A small contrastive image-text model, trained from scratch.
Model: 48-pixel images, text encoder width 128, text encoder layers 10.
Data: trained on rendered rooms with furniture, 36250 training examples, 93.2 epochs.
Rows from block 8 of the image encoder of a small contrastive image-text model, named by matrix and row number. Each number is 128 + 32 x the weight over its row's rms, rounded and kept within 0 to 255. All counts start at 0. After the name is the row's rms in percent of the matrix's.
After each channel's rows are labels from the 100 images, of 14848, where the channel reaches its highest value: "top examples" is what is common among them; "peak on" is the class under the peak. Only what is clearly more common there than usual is listed. The data: rendered rooms with furniture.
# pw: pointwise conv (encoder.blocks.8.pw.weight, 384x384x1x1), inputs 288-383

pw.23 100 [114  89 111 102 122 140  26 158 183 126 135 116 147 120  86 197 144 152 180 133  75 166 102 121 179 148 165 105 144 171 149 120 111 160 189  82  48 127 123 100  95 142 101 157 137 158 114 118 128 160 164  98 107 169  88  90 114 152 147  97 116  82 117 144 152 180 122 147 130 133 150 116 118 159 145  93 177  90  87 162 134 139 131  88 124 146 155 163 170 153 133  68  75 156 191 141]
top examples: barrel; largest object: barrel; white walls
peak on: barrel; window

pw.300 094 [133  74 123 147 173 173 165 116  90 131 145 140 175 147 133 160 149  91 128 128 120 133 134 107 165 136 138 100  83 134 145 107 139  92  72 134 150 132 148 175 142 141 117 128 160 138 104 100 114 152 154 132 103 152 101 210 103  90 141 186 178  83 142 105 143 123  78  86 180 111 132  81  64 193  82 156 141  95  87 129 123 147 152 131 215 150 134 133 158 137 134 150 141  83 132 138]
top examples: flower
peak on: flower

pw.0 089 [ 80 100 135 113 174 162  84  79 144 181 202 135 118 110  85 162 149 157 178  64  92 149  77 124 121 150 106 143 116 112 100 156 126 109 177 137 121 131 146 160 136  95  98 188 120 149 151 144 138 158 122 125 158  84 137  94 104 157 126 141 113 148 138 122 154 125 123 157  99 100 132  64 130 110 112 125 126 126 133 154 129  77  86 136  76 142  82 158 143 137 193  71  79  97 150 107]
top examples: window; white walls; count: zero
peak on: window

pw.188 108 [127  60 167  83 112 180 100  82 111 110 107 107 156 121 155 157 185  81 128 141 169  94  89  98 101 140 162 107 100 122 147 135 106  87 101 169  83  97 128 100 127 179 136 111 135  82  82  91  90  98 142  90 148 126 126  18 104 181 163 102 150  88 158  99 145  99 130 140 144 128 139  89 119 205 138 133  95  86 136  78 212 105 123 126  75 144 112 134 129 125 117 159 230 222 157 109]
top examples: table; umbrella; largest object: table
peak on: floor

pw.3 118 [124 146  96 169 107 148 107 151 129 137 103 112 176 145  66 123 133 132 108 116 142  86 172 206 126 138 136 108  98 154 103  81 121 149 119 101 126 146 191  90 141 172 121 111 123 101 139  30 148 165 111 134 161  97 123 158 134 125 120 125 144 132 116  69 116 161 111 127 131 109 173 153  98 196 152 191 117 175 150 101 147 142 127 118 108 154 119 151 122  43 121  99  85 119 129  93]
top examples: lamp; umbrella
peak on: lamp; umbrella

pw.79 092 [148 142 203 149 104 122  93 108  64 110 104 123  49  94 192 141 116  95 189 175 134 108 145 142  81 108 128 121 120 119  98 119 148  81 128  90 122 159  69  79  98 140 121 121 140  66  67 106  82 152 180 118 123  89 126 179  99 118 231 111 152 116 160 117  82 129 136 107 133  94 203  83 118 141 103  94  84 149 157 182 147 101 135 136 169 119 174 108 143 110 149 202 114 120 168  88]
top examples: table; chair; largest object: chair
peak on: floor

pw.313 106 [154 117  99 148 115 138  96 113 116 140 108 132  68 145 164  81 114  72  76 176 246 129 124  71 132  89 157 122 131 154 161 112 146 106 204 112  71  95 127  88  96 157 147  79 127 155 153 165 109 105 205 137 100 172 115 107 154 145 127 105  93 136 159 104 110 198 109 181 166 138 133  97 143 130 123 161 158 115 107 152 135 116 145 126 120 131 121 130 116  89 102  89 183 156 126 199]
top examples: door; count: zero; black walls
peak on: door

pw.290 107 [205  83 128 113  69 159  74 145 112 139 137 101  98 119  79 139 122  93  96  92 131  93 119 151 142 113 114 128 139 167 128 149 168 139 123 106  73 133  88 119 136 164 103 126 150 144 127 154 105 114  79 189 160 153 131  71 143 135  93 102 114  76  97 181  54  77  64 105 151  82 175 129 136 121 138 141 125 160 136 164 106 111 149 115 152 173 125  92  80 130 144 102 151 168 121  96]
top examples: window; blue walls
peak on: window

pw.27 095 [ 98 131 109  69 113 119 121  94 138 131 141 139 139  95 152 153 180 107 148  95 178 212 132 111  78 106  54  62  80 124 180 123  93 130 105 121 121 160 126  66  89  93  89 154 137 119  71 142 153 148 114 141 140  89  48 121 110 107  71 143 101 118  52 113 124 118 130 104 182  97 130 133 151 167 115 127  66 146 100 135 126 102 124  93 110 148 150 150 150 126  80 154 131  67 109 112]
top examples: pink walls; black walls
peak on: wall

pw.18 089 [124  86 144 143  95 161 132 120 100 120 108 155 157 117 121  77 136 123 149 116 144 208 124 110  93 115 155 150  76 130 208 121 142 117 184  47 132 108 140 151 121 176 125 119 174 182 129 100 117  78 135 135 100  79 140 143 150 134  72 126 131  89 148  96 150 123 146 148 141 105 144  97 170 150 182 121 163 148  75 111  82 152 122 147 172 130 121 160 105 164 171 142  66 121  90 134]
top examples: black walls
peak on: wall

pw.280 094 [191 107 149 125 145 158 102 187 171 136  91 180  95 117  90  55  99  85 114 104 128  99 174 115 175 187 156  75 105 115 126 119 137 173  92 159 100 103  95 131 112 171 156 133 116 133 149  99 122 152 131 151 167  92  82 135 134 141 155 151 120 138  90 164 116 113 138  39 140 135 144 139 126 181 141 158 156 106 132 120  80 134 144 174 117  90 137 134 208 105  99 135 110 167 166 148]
top examples: count: zero; black walls
peak on: floor

pw.360 109 [107 117 130 151 130  96 177  99  79 114 106 122  96 169 109  92 118  80 140 113 126 106 131 128 143 121 144 149  62 147 135 142 129 129  53 137  92 122 127 153 108 113 183 136 130  93 100 173  66 130 147 100  88 119 169 102  97 135 165 116  53 163  99 166  87 132 119 124  92  89  56 121  95 133 157  63 116 104 111 104 191 122 145 154 128  85 186  82 195  71 193 108 144 129 193 145]
top examples: pink walls
peak on: window

pw.193 087 [145 114 133  81 156 112 119 150 122 113  84 148 143 113 107 139  99  98 134  95  98  76  98 109 133 129 139 103 118 143 152 147 107 116 160  91 125 106 147 137  45 212 168 101  77 162 105 157 185 123 102 125 136 138 108 136 108 136 100 100  96 170 202 127 166 148  68 198 110  95 117  99  94 136  69 116 119 138  71 101  79 176 102 161 124 146 104 122 105 106 129 126 153 124 125 172]
top examples: black walls
peak on: wall

pw.59 101 [119 116 115  94 104 148  94  89  97 112 102  88 132 135 196 109 121 185 137 125 137 146 151 150  82 100 103 112 137 108 129 153 115 100 144 141 189 131 174 170 117 162  66  95 183 137 114  87 132 145 143  98 122 151  74  91 103 172  93 146  84 165 128 107 100 136 125 137 110 127 103 136  99 160 123 160 128 149 102 186 110 155  95 124 129 139  84 165 114 132  85 161  94 113 147 114]
top examples: count: three; robot; ladder
peak on: robot

pw.256 103 [169 114 171 134 122 129 111 214 139 117  98 143 134 108 186 165 130 171 171 111 186 112  94  95 118 135 114 144 207 175 187  79 161 111 102 157 166 195 166 192 196  90 118 103  93 148 105 110 159  95 104 156 135 166  52 134  98 127 129 131 118 149  67 159 114 167  97 106  91 118 127 106 160 101 167 156 135 144  74 136 113 140 152 120 107  79 113 147 151 135  83  94 118  99 188  68]
top examples: black walls; count: zero
peak on: wall

pw.73 106 [209 132 150  61  39 117 124  96 188 149 114 130  89 101 109 147 130 178 116 126  75 174 149 166  81 102 163 162 133  99 115  99 151  72 166 140 124 151 130  34  89 116  75  95 104 131 129 167 102 176 166  58 142 167 160 186 147 121 120 154  97 114 116 158  91 159 115 102 111  92 136 110 153  88 159 101 149 119 156 131 145  99 168  78 115  87 167 110 132 115  90 110  98  93 166  94]
top examples: barrel; largest object: barrel
peak on: barrel

pw.162 098 [112 113  75 159 120 148 128 137 142 161  87 112  97  91 133 115 132  88 184  89  70 101 130 141 145  84  89 127 155 133 164 152 110 111  93 110  38 141 106 116 145 120 117  74 155 118 137  64 149 134 104 167 155 195 132 208 113  78 136 154  74 148  70 117 124 111 114 128 114 138 124 120 140 156 157 105  92 159  94  97  87 119 143 148 161 115 132 152 125 134  52  54  89  55 152  89]
top examples: count: zero; black walls
peak on: wall

pw.291 080 [123  86 177  63 142 146 181  78 151 124 110 129 146  77  91 150  99 118 166 104  71 143  85 152  96  63 140 137 133  87 112  64 154 178 129 158 137 152 133 111  98 118 138  90 110 167 114 152  73  85 126 151 139 154 155 111 131 109 158  89 147 103 117 159  82  41 147 108 163  66 117 195  95  69 128 141  63  65 135  93 188 128 182 134 117 134 108 146 128 104  78 144  81 138 107 138]
top examples: pink walls
peak on: ceiling

pw.262 084 [123  59  88 126 140  85 149 129 192 116 128  96 112 138 115 121 148 201  90  91 102 152 100 176 109  93 124 140 201  85  82 196  52  96 196  89 128  70 141  75 107 153  88 181  94 129 130  87 115 126  92 146 153 201 110  88 144  83 125 106 143 105 149 127 120 142 155 174 160  82  94 140 135  98 144 118 150 131 197 124 161 145 147 117 141 137 101  86  79 115 117 104 121 115 165 171]
top examples: black walls
peak on: ceiling

pw.187 085 [ 99  74  85  95 172 141 127  80 161 151 128 126 133 179  93 146 103  99 140 103 126  78 140 165 118 102 118  70 131 112 116  77 155 187 148 154 103 175 110 120 122 118 121 137 143 125 154 110  96  78  95  97 148  91 139 133 156 128  88 168  98 129 138 116 131 111 163 107  95 105 118 164 131  99 161 154 158 113 119 143 112 140  86 129 143 151 113 204 108 110  99 113  73 100 111  76]
top examples: black walls
peak on: wall

pw.90 107 [152 108  53 207 155 108 111 115 197 109 115 120 125  86 145 131 131 151 101 110 123  97 114 164 138  92 160 140 149 119 163 136 108 140  78 103 108 121 131 100  84 101 166  83 101 145 146  62  34 119 126 102 123 122 175 165  87  88  66 126 137 169 155 105  84 126 129 125 126 191  98 133 166 118 109 102 137 147 102 175  76 132 133 173 130 104 146  84  81 109 136 123 127 144 127 183]
top examples: lamp; barrel; largest object: barrel; largest object: lamp
peak on: barrel

pw.62 104 [ 88  91 115  62 114 163 145  96 172 105  83 139  64 169 146 122 111 137  74 154 109 126 103 188 109 151 144  88 169 111 147 112 186 122 146 117 152 171 143 134  94 180 132  94 131 144 112 137 105 118  68 189 115 146 126  81 117 103 146 133  85 186  46 115 149 113  70 136 180 151 133 134 147 147 148 120 159 113 126 100 141 121 158 111 105 181 125 111  89 144 182 132 113 118 134  77]
top examples: window; black walls; blue walls
peak on: window

pw.200 089 [110 145 100 140 106 148 137 137 178 118  85 166 132 123 132 168  88  97  94 175 162 111  88  99 127  96  73 116 135 129 121 171 112 120 151  94 117 100 169  85 114 146 140 143 104 160 116 118  85  98 172 146 126 139 114 108 130 137 100 143 126 119 127 168  79 179 148 139 113 188 149 171 176 126 151 149 127 112 139 164 114 119 170 195 110 147 103 195 148 140 144 176 116 124  86 152]
top examples: flower; largest object: flower
peak on: flower

pw.66 101 [ 97 213 125 123  80 111 155  79 111 126  99  79 122 163 162 140 206  82 116 174  50 125 176  58 195 135 148  98 136 113 122 126  95 143 141  99  94 127 108 113  90 147  78  91  40  83 128 134 163 131 116 133 158 131 125 129 126 119 151  94 110 113 109 126 145 102 143  82 153 123 128  60 138 135 150 165 105 149 108  98 157 178 201 152 126 173 177 131 127 122  87  69 149 109 140 105]
top examples: trophy
peak on: trophy

pw.53 081 [121  88 150 158 106 153  84 167 108 132 153 114 105 127 159 122 151 108 157 104 131 117 148 137  91 160 121 145 113 153 109 168 112 103 142 142 118 119 123 139  83 140 121 119 104 179 138 137 141 124  76 121 131  76 141  87 152 162 169 182 125 105 149 158 114 122 146 129 104 117 148  93 106 152  81 101 100 172 121 128  94  73 141 171  77 123 172  83 129 150 129  63 126  81 207 150]
top examples: white walls; window; count: zero
peak on: wall

pw.166 103 [ 93 126 112 118 109 123 139 125 149 146 159  99 100 178 116 147 104 167 127 114 136 126 107 191 185  99 108 125 134 124 165 125  89  89 141 114 190 163  73 176 118 130 125 133 106  91 135 126 160  51 121 150 134 229 123 134 136 123 116 110 112  73  61 151 141 248 114  97 146 150  77 135 125 119 112 107 106 134 176 108  75 101  90 138 182 107 164  81 137 170 125  19 102 134 144 111]
top examples: window; count: zero; white walls; pink walls
peak on: window

pw.240 091 [126  69 155 122 167 185  84 160 152 172 118 172 117 128 195 151 189 159 171 190 123 172 167 106  89  86  89 132 126 107 159 127  78 142 115 151 165 136  72 109 118 114 113 118  71 116 132 111 168 173 136  84 136 147 106  50 112 161 155 148  91 150 101 164 154 102 126 120  56 155 135 104 112 115 148 150 165 122  75 139  62 178 128  84 134 119 105 174  74 101 128 120 155 157 154  93]
top examples: barrel; largest object: barrel
peak on: barrel

pw.32 108 [ 91 151  67 125 162 168 121 116 169 133 180  77  60  97 160 180  94  93 120 129 142 174  97 116 131 105  56  49 155 154  93 133 143 141 148 122 156 110 151 153 145  95 122 124 133 119  71 164 138 140 152 117 112 165 129 131  88 118 110 142  68 133 115 119 143 129 157  72 138 115  78  87 159 113 118  88 148 128 139 124 107 150 117 136  71 105 100 178  97 116 165 140 153  80 121  96]
top examples: pink walls
peak on: wall

pw.328 105 [121 106  99 115 127  72 131 141 108 121 138  86 135 145 198 119 179 113 143 107 161 206 156  54  57 142 131 146 157 115 145 114 119  77  97  95 145 136 138  75 156 190 133 141 118 127 121 124 124 138 130 121 140 109  78 109 150 137 109 142 127 155 160  96 148 142 164 119 124 198  60 120  80 184 116 180 148 102  36 132 138 121 164  79 152 117 191 143 136  53 160  52 124 101 119  77]
top examples: window
peak on: window

pw.277 107 [178 102 149 132 194  62 176 194 185 147 146 109  85 133 107 170 136  77 101 115  85 166 103  79 142 158 167  56  96 167 116 168 122  83  97 136 196 133  92 118 101 138 133  97 162  97 122 176 138  99 161 123  70 164 163 100 177 152 131 113 100 102  94 119  93 171  43 160 184  99 143 130 187 116 159  79 160 160 174 188 127 165 151  85  94 125 109 126 142  88 124 169 120  62 118  95]
top examples: trophy; largest object: trophy
peak on: trophy

pw.301 108 [176  82 116 181  91 118 130 136 147 121 154 127 160 201 173 126 137  83 140 145 141 170 120  74 126 148 134 124 167 103 137 144 102 121 133 165 125 101 151 147  93 133 170 148 142 107  96 154 116  82 102 162 142  32  98 196 118 147 135 150 154 136  91 140 132 131  95 101 125 120 142 107 142 128 134 117 135 137 171  89  55 124  89  85 127 152 143 110 185 132 101 167  86 174  82 108]
top examples: trophy; largest object: trophy
peak on: floor; trophy

pw.356 100 [131  76 139 108 163 149 136 126  97 111  41 164 145  89  96  95 111 122 132 122 128 160 106 107 144 179 194 163  65 138 133 117 118 131 114 112 121 121  92 151 110 179 142  99 158 122 106 101 151 110 144  93 159  90  89 133  80 147 144 173  92 130  93 103 131  97 122 168 127 111 147 113  95 147  94 103 126 110 117 129 145 175 108 177  91 142 121  83  70 140 156 158 143 127 120 178]
top examples: pink walls
peak on: ceiling

pw.282 102 [129  88 128 111 134  81 105 161 130  95 181 125 140 152 132 116  84 111 118 100 119 107 149 126 135 171 142 191  69 107 135 111 117 137 208 148 103 190 110  92 140  85 106 146 125 123 132 121 150 118 113 171 152 108 120  99 170 170 102  81 147 103 140 145 116 119  92 157 141 106  85 100 114 129 185 143 126 118 209 153 132 118 153 161 119 137 125 174  53 129  75 146 111 172  89 109]
top examples: black walls; count: zero
peak on: wall

pw.336 101 [133 145 129 154 136 155  68  78 125 106 199  89 132  93 122  98 100  50 150  82 189  92 135  98 150 242 113 103 168 117 179 148 104 132  99 133  91 124 142 115 109 192 118 104 126 113  93 133 136 113 104  80  96 131 152 123 143 150  74 114 136 164  73 113 161 144 112 106  99 122 123 122 111 116 124 130 105  79  91 111 107  88 112  77  80 114 100 102 169 155  74 112 133 127 147 142]
top examples: count: zero; black walls; teal walls
peak on: floor

pw.341 091 [103 176 121 134 128 102 125 139 206  75  69 165 107 102  88 133 130 111 138 137  64 100 138 146 135  85  64 148 123 138 152 152  57 106 134 134 128 127  77 110 119 147 136 131 120 159 133 153 102 142 135 111 111  80 137  55  94 167  88  87 168 131 170 131 135  69 119 162 100  87 130 158 117 119 135 120 144 116 121 147 153  92 146 123 160 171 157 138 101 108 172 161 114 116 175 119]
top examples: lamp; largest object: lamp
peak on: lamp

pw.21 098 [131 149 149 103 176 158 101 119  62  90 105 111 111 132 125 146 167 172 169 103 139  88 117 120 126 160 115 121  99 103 103 160 133 189 111  95 151 102 125 158  74  92 105  94  88  69  99 164 141 150 110 126 185 149 116 172 128 179 130  48 154 138  72 130 118  39 120 125 118 136 124 108 109 102 100 151 109 100 155 122 173 143 127 153 162 190 127 125  66 165 141  89 181 123  96 110]
top examples: count: zero; yellow walls
peak on: wall

pw.124 090 [123 134 114  85 106 123 112 138 129 129 157 108 154 186 162 121 177 140 147 174 125 128 112  91  89 139 141 104 124  80  94 159 187 124 136  83 165 159  90  88 120 123 111 118  79 169 164 118 157 125 191 123 157  84 124  61 212 115 131  99 168 142 139 166 127 171  57  94 165 199  91 104 113  86 179 155 143 132 134 111 236  93 105 157 109  86 146 128 119 133 133 125 114 130 122 104]
top examples: pink walls
peak on: ceiling

pw.310 112 [143 186 144 186 115 125 139 165 217 150 160  98  97 108 178 104 141 160 115 106 159 123 134 120  83 104 183 143 138  76 121 106 148 140 101 126 115 143 163 176 140 114 114  76  97 110 111 114 138 108 137 132 158 139 177 141 170 103 113 153 159 126  91  90 189 123 163 181 185 164 143 134 130 202 105 123  94 185 110 114  98 119 126 150 143 210 124  91 127 172 129 125 113  94 180 194]
top examples: trophy; largest object: trophy
peak on: trophy

pw.355 094 [131 140 104 106 145  96  86 126 149 168 137 124 159 133 132 143 144 159 143  83 113 131 120 136 102 125 189 136  89 113 127 108 152 139 105  83 166 102 105 167  95 132 134 141 126 147  89 140 174 115 127 124 145  69  86 113 133 141 191 147 127 180  60 162 117 160 165  76 144 164  63 119  93 135 142 126 156 107 131 199 113 118  67 132 116  84 153 118 134 160 113  66 140 100  71 109]
top examples: window; count: zero; yellow walls
peak on: window

pw.150 086 [193  98 142 146 120 159 102 112 143 118 115 172 120 134 120 120 150  99  95 209 149 148  74 101 138  97 167 207 101 125 139  45 130 108  98 153 165 163 128 109 104 128 141 134  89 119  55 152 123 139 142  96 145 135  91 154  98 115 107 115 143 172  89 149  80  77 133 122 132 142 148 121  88  98 153 113 158 154 145 129 149 148 116 121  79 113  99  64 149 200 128 140  82 151 134 141]
top examples: pink walls
peak on: wall

pw.142 104 [136 134  96 154 187 142 140 128 177 101 120 141 149  92 101 122  67  81 122  94  99 135  96 115 102  63 168 119 104  91 154 130 104 105 130 118 114 130 111 100 192 114 137 149 143 124  40 155 111 126 110 192 104 106 105 128 120  98  71 156 108  90 155  82 203 167 151 204 119 130 162 127 112 148 126 148 100 180 158 125 120 133 174 109 121 156 155 138 103  79 103 214 107 185  62 129]
top examples: flower
peak on: flower

pw.245 092 [123  97 107 102 137 127  96 138 132 100 115 101 126 109 106 117 147 145 106 157 108 153 113 125 141 103 149  83 120  72 109 140 154 159  99 123 175 110 171 187 148  61 160 149 151 116 158 138 108  98 146 145 121  92 104 165 128  74 134 112 127 118  97 126 128 119 130 126 129 111 119 149 121 109  99 162 112  82 129  96 116 128  97 131  65 116 117 123 101 123 153 118 188 112 110 121]
top examples: teal walls; count: zero
peak on: wall

pw.109 097 [ 79 118 118 108  63 108  96  93 150 180  50  52  37  71  85 147 139 150  97 111 160 181 163  83 147 147  81 106 127 159 167 151 132 121 123  95 107  87  61 114  42 149 100 129  97 127 145 205 110 167 158 101 114 107 170  82 119 150  90 121  96 152 108 137  93  86 146 119 115 150 164 118 183 171 141  83 110  96 114  95 122 116 142 109 126 120 189 146 121 169 126 178 118 122 134  97]
top examples: door; count: zero; black walls
peak on: door

pw.152 085 [105 101 153 176  60 127 141 100  98  96 131 103 138 116 106  67 145  99 119 154 122 155 128 132 161  94 157 111 220 111 130 135 126 134 194 125 176 122 153  76 116 135 138 162 144 149 123  82  51 121 108 130 112 158 152  83  76 133  93 121 129 126 148 152  90 160 118 120 152 140 140 182 112 122 165 150 150 132 115 110 115  95  89  85 109  88 146 152 134 142 230 250 183 124 119  89]
top examples: black walls; count: zero
peak on: wall

pw.10 094 [129 144 103 154  69  82 102  86 112 135 153 130 115  67 126 118 131 114  66 158 161 138 144  92  45 156 141 132 130 145 127 163  90 112 173 118 112 113 130 187 181 178 169 100 105 122 130 110  62 137 153 138 145  96 136 129 157 107 180 133 136  99 168 109 135 108  63 118 156 200 130 116 122 140 117 177  96 126 109 165 130 130 167  80 149 125 166  54 122 173 146 102 125 121 159 124]
top examples: teal walls; barrel; largest object: barrel
peak on: barrel

pw.373 110 [ 93 114 112 118 137 105  98 154 148 153 121  44  73 119 118 178 120 160 122  97 133 146 121 134 116 144  94 139  60 101 103 175  64 127  79  81 129 136 103 167  87 132  97  62 112 161 141  72 154  61 141 130 168  80 169 115 128 154  75 150 152 160 138 128 140 210 147 151 186 114  80  86  45 143 115 146 119  61 164 124 111 118  88 103 108 142 137 167 153 173 162 180 146 161 129 172]
top examples: count: zero
peak on: wall

pw.125 108 [128 113 137 173 136 122 169 199 127 161  50 105 100  84 125  75 101 153 154 142 162  98 113  85 136 152 145 101 109 172  97 141 159 123  92 147  76 155 175  90  69 150 101 165 156 169 119 139 166 117 128  54 162 129 172 150 117 109 107 139 142  81 156  90 144 129 113  87 194 112  98  93 169 107 179 169 137 133 116 109 117 142 153  97 126 101 107 153 167 143 135 163 119 104 108 120]
top examples: count: zero
peak on: wall

pw.65 089 [ 88 116 118  34  75 159  92 125 138 152 147 117 146 185  91 178 125 183 176 150  96 100  96 118 170 138 100 131 112 111 135  53 130 133 180 118 140 156 108  88 128 122  58 116  85  95 132 118 106 128 112 109  67 170  77 127 141 123  86 113 128 153 123 156 106 120 113 127 102 138 110 130 121 171 150  96 154 134 151 174 143 119 102 123 179 131 156  83 196 150 129 112  71  93 164  88]
top examples: grey walls; black walls
peak on: wall

pw.93 105 [128 175 131 153 156 185 142 164 129 171 100 122 122 173 120 116 125 135  53  90 135 100 128  94 155 209 121 132  58  95 122 141 155 118 112 101 129 126  25 137  91 118 180 118 113 130 115 110 105 123  68 101 125 147  94 122 146  57 119  96 124 102  98 137 138 156 102  61 135 114 131 147 139  98  71 142 126  83 108 112  87 126 136 123 118 112 180 160 112 131 123 131 139 109 112 170]
top examples: grey walls
peak on: wall

pw.149 102 [ 83 106 138 101 166 137 139 108 174 126 115 149 186  84 136 128  75 165 124 107 119 100 137 171 106  85 109 110 156 155 128  93 145 172  61 143 114 110 116 112 106 120 128 151 106 122 229 136  59 165 107 105 158 138 103 141 105 111 136 126 168 139 130  68 182 128 114 196  92 137 154 138  99 154  92 159 123 141 106 156 179 108 203 102  97  94 112 148 183 104 174 104  98 123 180 148]
top examples: door; count: zero; yellow walls
peak on: door

pw.33 097 [ 89 116 135 162 149 133 111  99 129 135 132 107 123  82 135  73 104 146 109  79 105 151 180 135 116 168 129 124 158 111 131 172 112 143 137 111 173 181  66  78 148 147  90 144  79 162 136  82 120 121 105 139  84 111 175 119 134 132 121 141 148 100 127 122 151 121 100 175 126 166 102 150 173 139 125 152  99 127 100  59  92  95  48  78 153 110  67 138 177 114 157 128  97 162  88  59]
top examples: barrel; trophy; largest object: barrel
peak on: barrel; trophy